config.yaml
arch: "resnet_bottleneck"
train_examples: 90422
activation: "relu"
depths: [2, 4, 4]
loss: "cross_entropy"
optimizer: "muon"
momentum: 0.95
nesterov: true
adamw_lr_other_params: 0.0027
grad_clip: 1.0
batch_size: 256
epochs: 17.6
Rows from block 5, named by matrix and row number. Each number is 128 + 32 x the weight over its row's rms, rounded and kept within 0 to 255. All counts start at 0. Numbers have three digits each. After the name is the row's rms in percent of the matrix's.
# convs1: 3x3 conv (model.blocks.5.convs.1.weight, 128x128x3x3), inputs 112-119, a 3x3 kernel for each
convs1.8 098:140151144188123132164132196115107123118150078148113107131090153128104160124170125129049183119093094173118136122140125152083123128067171133124150229118140167137109085109161101161180046109147147114080146100100118109103
convs1.9 102:146130124179113069142131161075135122081131132147132085192126139085105154134097069196166131098151125186175123098104140122138125050100119071162114071197150104130121073155078031095087094113099143160153146156114128120085
convs1.10 100:100109118117123135058155135164170173118141130121100092104179091057111140089135119147048110161080167071142075116157118102135125108112097072099120098117100131150079170132178136090155130065077138142075126121107145102110
convs1.11 102:176216171172136147154109079121133133158166159105081104165101078115107117136070084145159130077124147108151086121104160114100118172147150099161091198175092117102079058067096145145143118142153109070063155086161142086108
convs1.12 103:113099127078127135119069172140130154127117198104091164105151212137175077203191146053102137108109153111082110115123119143145080100123103131124116155156131140108124163091101149098126128168178128119126140149119128107074
convs1.13 099:165154177167154169048140215153093177125116161171143200104177105112125127151150143110140167094125050175163159116131129118162156124128133087152131136105115105145081143150146098177163095131160133167109160161127133118124
convs1.14 103:121156199145162148114101172114149150090137094098178140080126127119145102098095086082088092189049123148149159161160211136129153087087101096134109124109122104113145066082070129087085067066063131142147131124148133117110
convs1.15 103:121148079185102140088117206161111086126135136089159139032087096122144157074097089155091135157056185127112069120081150109077163109104154146120081106129091090091110104087151130104120154154134101133171123151139114099111
convs1.16 099:110123087085142159175151140116118127108120091126140048111095096134138177173120148107126082111113125106155189082110073118150101165126119140163121105130087075135074110110113135135143076155168200177124155176135114100138
convs1.17 093:145110141188131115180084122136129130135116114154095114104105150168129185067042139109084147126073120158105172126113159177149084152102061175118208146161140129156177106114096132147075105117133097193120153171156161162106
convs1.18 097:084141142144101106120181130056137090143120115114124112159149149146091136105127099166229138161111216157124126127117169106130108065047179079099101150124132087132118084183088177124120124130163139154138137150126076127115
convs1.19 101:154107145107083145119115146067101139114117150116109178102136142154164126141124175140049095132165120140126167109171118171160127131203155125063128104158187174149112144155121102147173156161142075062110107131146124154134
convs1.20 101:126139124165127163110068157158118121109135087145128177100118154143195140157065078042113133140102086179105159086094098121117168139138156157098062112073127157074163109118138127086090102116175108137164121141147137154127
convs1.21 101:104103130096084177133124199151135174140094137131138135119116176103105120074098164151077171145125167119008091127160114149144123106127130097120085137159122184166172162131116179163164112107131119161067123152118091103052
convs1.22 100:091050098141135175153151075150130117138112131132126115102146150107085125181158173101070131131145113132144186178119146073138119105137132102147113117116103145185110093116089086059109114068074089088061112144098127152123
convs1.23 091:091109159105113196114151126095111105139190156118159114122127136115122180120152131159142141153178147165161149111123140096121156122192108130133161176126144147111131137143207068103067131092102092117193144109145094161159
convs1.24 099:068179182121124170073110180116118177104119130152118134046153177139051145097088120111237143182192179091060101104068187087147095129149094151128132142105111143114085113097092059141100117133164070113124071132143138161143
convs1.25 101:188131118096119113155113145116131113168110131141135120156097189138139126168094146158110149219115170076183141159185119157130090158190120154104146179118111136146116139145159163132104110154140176161176129124120138188136
convs1.26 097:134148121143061082214110168120134147078125115148141145141116142141124112108127103150121062124081109086082174177146107126143100123157161122101099106134171119099157201159150081101107080089104090101162109142140118102121
convs1.27 101:103069043124105084143071054143118123134165183157104153132129115148143135142090088114137076098118106188098073146136097117146105136135098077119124136094180114149147167134114173096156223052140177133136177106075164110141
convs1.28 099:075193136054096125128125205114169124117113153154124165174141138211116100170050120118119027174081125147057151137117074123130131109154142122114135114124122089156116155105059143085153078108133126096115120143089149150147
convs1.29 101:118115107115145127149109098156159186141135116160062095110147112110101095098109130107104129111096130098160081121090066109107162103183154149128097124094174103147112155098088133118146148100151111078114134101106117135166
convs1.30 092:159158125154108145071092132081071108099081131112139129050094158049111141140117153173161151121102090105119228117132152128158144082116155102149123104074092131163119120096093084088120100156112139151143086135142096136127
convs1.31 100:124167074109153100080164081117138127156113145150145182138128146118129130116167071142124085063144112120105155083128150104087099163090110113145187132160120096108087084128134122127101117107135196182191148130145135107108
convs1.32 102:067073073122135079190130127077086102134086125157195162148122147109166154130086134108101116105155097108088081120180186103111158138135126157098105167085099115101174147101120086097118099116138164129140127096123131120105
convs1.33 099:114120144149194113115122102166102091154152142182122146092085150074086095137143142116174135123164073106087113095156142095129125149097123159132140084118143139157123140102040097083079156175139100136116104141132113114187
convs1.34 104:110182130158180149129087121136101166143113161088116130063151148094149155129117135097143078098125149179135156124166145175182162152146134119078149180150154136127074099135159067088132053100124133147132159146127116104103
convs1.35 101:095120152066071112100113102108144120139206154172139092106138109129190118096151114182062084191151191140149064174161117138111082208144124102183186112154104122132091124144173098096087157133033146138128149125113145121087
convs1.36 105:128073137121115193130109061071146162125127119124117118154059172146105134190083089109086091115145182157141094141135113142099099148051033128130146115119111124085058102151108079119103130044120157146169119121081103086116
convs1.37 098:072129116119180122191182153137097133100111150104090150105091117099099119142124130119139107168122077133159131139082060156120096160200178134146165086104098107132153109099097103179127150077091085121101175130141154158154
convs1.38 100:080128070084159117142157099153166187132142149133128102140147130124182056081072047102118074140084112160085106114069161165139090082087093144110134140091171113115117091160108180141128207149117108120137093153143085151140
convs1.39 102:183134130061110160131116117101086155117128193142163172105083113174127085110115084120133132125083065151138116194142234100115196175171088200102082190163134121148155109191132131060145088105065091085063144173098152168100
convs1.40 103:112036112133104162127131126106150105082151173096155112171114111121129179092128073133099148132129144084109143164128152119177165169112122149151152165090143097121159122120154091099098059106149150145141173131156123098093
convs1.41 101:161145080145160172095091112119121148149148103141168125161131074126132122138094110123055130138132127031140156142128134103139102081130140120148140151141114114168138121116169088101072174182125134148132121149121096134122
convs1.42 100:150130093123182101141175106102121118069118096091082126120117111137164091148247137119177157139115049194151119118064141137123125097136141091079101108117144174100109108126194153148096108061090082096077115138090155131151
convs1.43 099:073121111123100064159151083102152129121118080127120118103117079110141068116103010151139140119163170146132128099091074152148124110147162094155107113151129124154143087151144064166114114084125108126082108137121173166128
convs1.44 099:126096142203136134142181104150135104125104110112136156165191160140095105106157135150104126139204145114115129159106114078058117116162088167202156129134050117121088145136124119060104137194202165119113147090109135115138
convs1.45 100:150132159093098203085105127102109103142145129118113103120184196140136121136080134095140143129100149088221053137145183141175122091110076111122106090161130160137082152125132103130193151147140123138123123161100128147150
convs1.46 101:122098129122105106100113129160084147182107132175157151173140106102128141169097055153110177163118137114094138136101064138135079137072074156108123162078114089121126118152126096118082169114072121140149129137091153146073
convs1.47 103:194081176146120193166137159147134115140130161159129136166141088091115088148153168171195106153084157101071168059143104132135105138124131119092121022140154153137078212127148139099169176164167099111104135114140141187174
convs1.48 100:102170161114079199066141186090102106108127150151158138110197161098069166078079156196147097110103175102167114127112141114148141116076146137122094136123108114120161096119204071101153119145110118103074149177092102118127
convs1.49 098:053147160122157150134091102160146105083135132114194147112159195133172107184126135112058095095102073196113116117139167196158163165105157152128122087128112107097084115153159136170103141150200131148138149124122182142178
convs1.50 103:106101128131056146165167163094097129147149122107109141124131132150141191130129147117081094120077073086141196152124113128103073116088065109100061167133127132110132092158132181127122119137086149165152173118126109084092
convs1.51 096:118100072119100154159169095120146061114086102127125102156126113154105105176148105090130132097107111133136099150088091134114127133131105079134134114105123136135165126131134170125049071109065096140137086135136114156138
convs1.52 103:143106196082126070108092153177146125139139106122122141188082176145136144121142145140206220131128204092080086118124147133195165150134092087104127113106141109087139125072118127104163112139108144126126119109078092119075
convs1.53 101:120143157140162126118097149151119118132167140132109134120079174106120182082178161044127131135187162113110159136084125137061071183067140130127075139144111112057078106150165140093117087084114116041083124064123160121153
convs1.54 096:102153145065078125092165149178126083117188131126139130141158141109115145176180153112198145136116108091148126153133092105132128165122137146100098114191086124109116109119123152155181181104107114118150132092165130136186
convs1.55 098:129066133098125052144126074130142119129130133106123111095100038156143062174119176090141098104138135127156085125106128129158123126150134150184149084140138071091120105133188139118157105097155109132095068132095141134104
convs1.56 088:173147105120145135092171161170109116124084148098156139093069082093098120127102127096123103109122118092114100114081179172173226168142202204145123131106125151141140104061086132118092137104110116171142137170167135152202
convs1.57 102:193180055126120106073212115129104138088143132095128162164111146105106133128210146123143079101132097085176147153108101159177156159125126118100157113187113133163143094182062057128163110146119103091129122131162143093131
convs1.58 097:137168074109138110104006080142135071132151135125149101110117086193118143090116166124157113175153135109102133119136105143168101097148152134045111150097107129115133125113085170108115056134124075064089111118088145187193
convs1.59 101:108154121132165123116190165155127140174128111136104151135187128114161088112109135120129153176076046057111038136155195084084114122124151140138126168142157148100065147122068168132121115104132125108139136147192087107122
convs1.60 098:101090107118149101062108166126121112127128184109157151118178095126096139076125147159099131146050097154110185087136089175106146177116146101081177124139120103130136142164190157098116091124133094119143117151132137138059
convs1.61 100:170074099096089134103146097124142121111145160123126084155103110157115146118143184204067130075105111063143135054087079064130086022119071131129117105139141111109120233171152142107177112147108146141138159127143096130150
convs1.62 101:129088170134133125173166141107122112094142089148111131172106082166154098156160092178130154205149112109221074104129154100111071168174123099168128130131142152136175148172161096137142129118131140123120128117152124097141
convs1.63 103:149191145124162143151047088113163106132129122146122127090117139105141144120118109193143086117180112107108108118105142186091134150155082115115161167179138198147117174088089071130120104139153123150108154148128144178168
convs1.64 098:099093078104113141073110220116162163138123182094157122113101112149117151112143135127110065089073166140144152090119095119117089132133146154103090151118106113141128187106106193119129090184139166137142144114130090082084
convs1.65 100:104099136160117148141130086123161112131126130146128111094096126143148162126130138115130164128108172154141138133101146129115164114172151118083062137115139152163161170129134106089097132091090103078130134103125108121104
convs1.66 098:120131163098137131134141156159118128132139183114128133146139134175108124114117119170208175181115168132155171079099065172117099147169131199136108212145065154145108141125077155090094099171155121104157094108129112110157
convs1.67 097:137161115111169060098130099148164155156160123099111140118151149114142151102097124081094076101074116150052125140096112137136173143116169162131168136117159095084113143125125128164120099127169135085083142090149126118106
convs1.68 104:105145068074145077111086101142195095142140117127107099194153144183122129111132121136200065113145066136077105175106139146116139062164151158127131113097132128101189142175164092117108094105067152107129122091097082100070
convs1.69 097:127216146153129119116089084087127082180093104117104098175191146105135108148119093101192182130143117130078064095121185131131105111131127160126185139092152117111144131103124195196078159195150110164092096129119151168139
convs1.70 102:110089155109069076074087094097137125133127155131121125085159136089048096105097193120039104091104134140129150121135136077108074099142094180117119156104125100141091151105120088146194114147115167129086160120125143126099
convs1.71 104:144066049149115106138175083142160120147153163128140124135077150116124083112112078067076078159151135124080102136133116138131125076094058151170104145118114125152091137127107170135081149097074128128113138097111123124149
convs1.72 101:134052110056133079151118123139128129139125147084156123107081080078132103207143155054146175111143142112160039172142128138153167132144166130157062133142116113174132119116118087089198075130102086152151083143122112162148
convs1.73 101:119044160135160105147117203105092139147137134122088162092078120119066152200121039130061101076101104139124124186137160099124156184152166148108128124115101158138229067114142163148140160096164128115102122121111118122123
convs1.74 102:065096098089108169113133107166111137139097094119081082146194179137129082205106142032154123135148113113104112153108105111079086104115121125171155142104107166152169091112065134139065113152083131135177091111120147149129
convs1.75 099:169145148169119072114135133127167117166157089093170143164147186157159159156113049174166072137091117112161190104135102116123149167136117102084150121116111080096127141128085159179171171080058119160150102158136154142100
convs1.76 099:118109177158143118148043185128164117106177141091114114131154110107112119153130163122141123084078170071172083142180168119127115112122089146146127070099141100078090085116140103125119121141044119087158141100105138147158
convs1.77 101:134127115115141124091071122080100111123159177121118076168069171077123133110124141111078226076151164117172196120151093123126121081117133104108104110115080151145128084091161049135133130110079130143168140121137159119082
convs1.78 100:160116154110089032089110132144126100139112137156110131111059143179047089119172159143143177146120054167122129144119142130133111134142116118085096123136125127166168097087116150033150121133194127122127126118147156164130
convs1.79 100:080046155147098198188150134098115147130076107107119181113115124089164145144160207065067088110088069173074215122103059090168132101112157119083146103119089128152143145088110134041049158195196126144132120125174098133111
convs1.80 098:121128135166075151138174112128092110157127107111126111138150077113073088153125107168156101176148186165172085151189122100093147114121114142133138130103121078115189150102089001108045061101123109111113123093122146135135
convs1.81 099:169208158187156124140164117143180089119148128132150121134159123154154163190188076146151147110136161059112124082118089098118179062153135083128106104168080103130145092085056151100073203160142138168094112152146104120164
convs1.82 105:134113124061151145129125091113100118136107134081114118177168147085106100153149092046049127141129125131119153132170144086077086171137091123124194152182108155099114138111154037154173122135116095093091095103113130153087
convs1.83 102:225104118161097091135204038155104125138087135164174112134146132157113087140155128173131098120153155114168060165116109042138110163138137133145141162122128179079126067053119115135101131150129124144134124133140134127147
convs1.84 101:122173107075113080116097081157113134118113103120151126048182104096126112118150211063200047128145134121153099100110161120119141121058119174105167107093099173180116097158108035137142059167099125107132108112139100105108
convs1.85 101:071154078121075079147081086139098109129130131124142117119083052117111121066086122174127133193131102210114062113099120133154072117098144124136130121122098156107150093109098187137119232197174112160162086129130119136158
convs1.86 101:161156081080136104165147022145103136133143127141120141119144100095052078083096055161129097119098146220160086176126143183081157135116150137112105139161163126158140109169085110112052170121109076133161153152135138150069
convs1.87 099:131193133128142174139153075093114134126111139170180169143157122083167155132184106122141178156109169118164158072093090133083106150082081047063114082080103123113156128138173043071124196155189154117138162125126102072094
convs1.88 096:125102159176165153116164112123160107125088147120129175140130148138153163138130184193129176105088128096126170108171076153124132125108175126079113108144130102088163073092155093108145176124084105118135160153163116109100
convs1.89 105:098115074140148049150087151140139131102137079126121111086114106113077093165089169114122125176164164189029225127105131107111139116129161153110123123125156115076130163138167121129137131144157131093113108101109109148145
convs1.90 100:154145177127135100102075112112148121109085065133135152160097118145148108051126120173108101108150139096095125087123125063180139100172127190145104119159164112143151114138134146117100172146155172182127124137077184162110
convs1.91 097:137137189120153121138110144095152149154158150135122128207130118159128176083071119152152073095119141141144172168166202117104128088072134100110175111117180082059108167105115115074159070155119119129165138141086150125095